From a checkpoint of a small image captioner.
Training: soap at rate 0.0014, 6800 steps, batches of 384.
Data: trained on made-up road signs on poles, 122500 training examples, 21.3 epochs.
Rows from block 4 of the image encoder of a small image captioner, named by matrix and row number. Rows with one number belong to one channel. Each number is 128 + 24 x the weight over its row's rms, rounded and kept within 0 to 255. All counts start at 0. After the name is the row's rms in percent of the matrix's.
After each channel's rows are labels from the 100 images, of 14848, where the channel reaches its highest value: "lies over" is the class under the peak. Only what is clearly more common there than usual is listed. The data: made-up road signs on poles. In brackets: how many of the 100, against the usual share in percent.
# c3: 3x3 conv (encoder.blocks.4.c3.weight, 96x96x3x3, each kernel summed), inputs 0-95
# c1: pointwise conv (encoder.blocks.4.c1.weight, 96x96x1x1), inputs 0-95

c3.44 096 [117 117 139 107 133 162 131 120 170 144 126 147 141  94 103  87 108 112 142 166 156 151 112 124 135  95  88  82 122 143 104 109 142 135 154 112  79 133 148 145  94 143 142 103  95 139  98 137 152 118 109 101 141 149 144  82 142 102 142 104 101 120 138 137 139 157 117 121 105 101  83 112 144 108 117  65 146 139 135 151 112  98 118 116 152 134  74 139 130 193 123 138 135  99 146 144]
c1.44 092 [123 102  86 134 142 151 167 152 114 100 184 116 152 110  93 141 144 121 109  92 121 131 119 127 160  97  89 110 131 134 161 150 159 123 131  95  80 145 149 147  81 138 145 163 139 103 157 145 141  81 151 100 147 111 136 114 106 126  94 139 123  77 123 109 109 110 143 123  85 118 100 132 158 125 140 149 119 139 113 105 124  85 124 127 129 107  81 157 133 125 117 132  94  90 153 105]
lies over: face (56 vs 22.3); symbol (44 vs 2.9)

c3.53 090 [136 122 131 160 113  88 146 100 158 148 144 113 142 112 143  56 112 132 128 132 130 121  84 143 126 129 141 120  60 142 154 165 141 140 146 116 164 155 150 166 130 144 132  95 112 166 156 139 154 105 142 104 112 129 136 164 143 145 109 109 105 131 140 115 129 113  79 118 132 118 137 123 110 115 136  82 121 121 111  95 111 171  97 144 131 169 127  65 159 129 110 124 143  90 148 135]
c1.53 095 [119 155 117 122 128 103 121 124 160 120 153 104 141 136 125 128 159  75 149 105 148  99 132 118  99 161 122  94 138 140 114 186 155 130 127 141 102 142 165 109 113 153 112 116 160 136  79 120 128 103 149  68 111 122 128 159 165  93  77 101 121 114 103 112 154 123 111 116  95 147 114  99 108 111 137 127 120 114 118 138 127 132 110 100 106 118 155  84  94 116 123  63 112  98 131 101]
lies over: symbol (59 vs 2.9)

c3.47 091 [121  99 134 123 136 167  92 113  92 108 173 114 144 135 107 122 102 124 130 149  86 178 120 113 127 131 129 107  80 143  87 113  86  99 130 109 124 123 131 136 105 120  72 129 134 121 156  64 132 153 121  93 108 109 146 121  90 170 136 151 123 104 159 131  99 163 128 104 136 120 121  76 148 136  75 125 112 145 116 120 144 132 126 101 114 103 138 151 107 135 140  79 126 146 117 110]
c1.47 101 [131 139 149 128 138 142 140 106 139 132  89 103 144 104 149 113 116  91 129 104 124  81 106 103 100 137 108 138 113 123 164 191  94 137 151  93 119 116 111 186  83 124 122 112 130 127 109  97 158 117  87 131 103 138 106 118 123 113 111  99  82  97  90  85  90  92 176 163 145 110 154 142 114 115 132 134 104 126  97 136  90 113 142 132 136 166 109 144 121 108 144 146 134 114 145 110]
lies over: face (99 vs 22.3)

c3.71 095 [129 110  87 147 129 124 122 142 151  81 156 132 125 164 159 124 119 113  96 179 131 124 138 107 144  95 104 136 127 120 138 146 137  86 131 137 125 141 120 103 154 123 143 137 103 162 134 110  73 142 118 153  98  84 106 100 112 183 134 151 121 124 143 108 118  88 107 108 147 150 139 103  90 131 128  67 136 114 119 160 104 144 164 129 169 151 111 158  93 147 113  94 108 134 133  85]
c1.71 104 [112  93 146 112 114 108 107 156 117 100 118 136 146 113 141 135 128  94 131 129 127 131 117 117 128 152 105 128  87 136 100 185  85  76 158 137  94  94 105  78 126 151 120 129 161 118 148 158  67 147 131 128 152 142 147 136 106 154 168 155  98 142 116 102 153  86 150  99 122 134 107  93 131 135 103 125 135 114 133 143 155 105 113  95 147 113 147 150 104 120  99 165 117  72 128 116]
lies over: symbol (49 vs 2.9); face (49 vs 22.3)

c3.20 112 [115  98 107 115 114 123 130 147 121 147 155 121 114 136  88 117  76 110 109 111  87 110 104 139  99  85 145 104 158 130 104 131 117 142 106  84 122 101 119  91 114 115 122  84  93  79 111  90 120  89 116 150 132 115 136  70 164 125 123 145 121 129 116 123 135  97  93 104 122 133 104 118 186 139  92  80 118 116  74 108 151 115 123 122 130 117 160 107 140  97 103 120 118 132 131 124]
c1.20 102 [ 92  97 118 138  99 152 126 121  99 157 139  92 111 140 101  97 103 135 143 135 123 151  90 125  96  97 139 102 116 154  98 127 106 129  96  83 106 120 100 101 119 138 140 164 103 128 126  91 125  81 129  97  99 132 166 122 122 146 156  86  92 102 128 132 103 144  95 117 132 125 126 142 169 135  89  92 100 118  94 123 156 128 116 103 123 108 175 136 103  70 130 133 105 149 102 124]
lies over: face (85 vs 22.3)

c3.61 085 [152 118 141 130 123 127 161 154 133  67 107  93 147 124 117 144 124 151 178 128 109 114 122 132 144 123 122 129 175  87 168 131 151 135 128 127 141 144 125 141 129 119  85  92 131 144 119 143  99 137 162 130 165  90 136 100 121  61 104  79 156 154  81 115  91 139 127 135 122 125 163 161 147 130 149 139 107 130 142 164 154 137 121 131 119 145 106  94 129 153 111 156  93 122  94 161]
c1.61 096 [154 117 118  94  81 107 147 116 117 124 153 161 107 109  85 147 130 157 111 174  98 145 161  97 153 137 135 110 128 114 125 128 108 160 156 112 114 118 110 107 137 125  83 144 161 112  83 173 150 149  96 133  98 121 143 147  84 122 170 164 118 132  95 129 133  89  73 121 109 142 136  89 155 123 133 102 126 133 101 128 131 105 130 126 149  72 105 123 136 161 152 126 136 122 103 147]
lies over: symbol (64 vs 2.9)

c3.80 089 [ 88 100 156 148  99 133 137 165 130 119 115 129 137 121  91 127 142 125 184 114 182  92 125 168 132 109 150  97 101 128 117 134 112 121 141 108 128 133 144 144 125 135 112 164 107 111 157  94 159 137 102 129 142 119 150 119 139 119 122 147  74 131  92 139  88 127 110 116 132 112 122 134 121 108  74 153 114 137  64 113  54 114 105 136 142 137 146 121 123 124  83  98 127 106 105 146]
c1.80 095 [153 103 112 118 116  97 179 111 150 105  75 117 107 131 134 144 149 125 149 109 159 123 112 142  92 137 115  81 120  88 113 171 135 161 124  75  99 118 136 167 139 154 122 100  65  92 104 102 155 156 136 147 149 132 146 128 109 103  99  97  96  98 154 140 132 119 116 137  93 106 136 130 124 102 105 155 124 105 128 124 107  99 115 106 136 136 138 149 151 101 137 152 120  78 119 112]
lies over: face (64 vs 22.3); symbol (28 vs 2.9)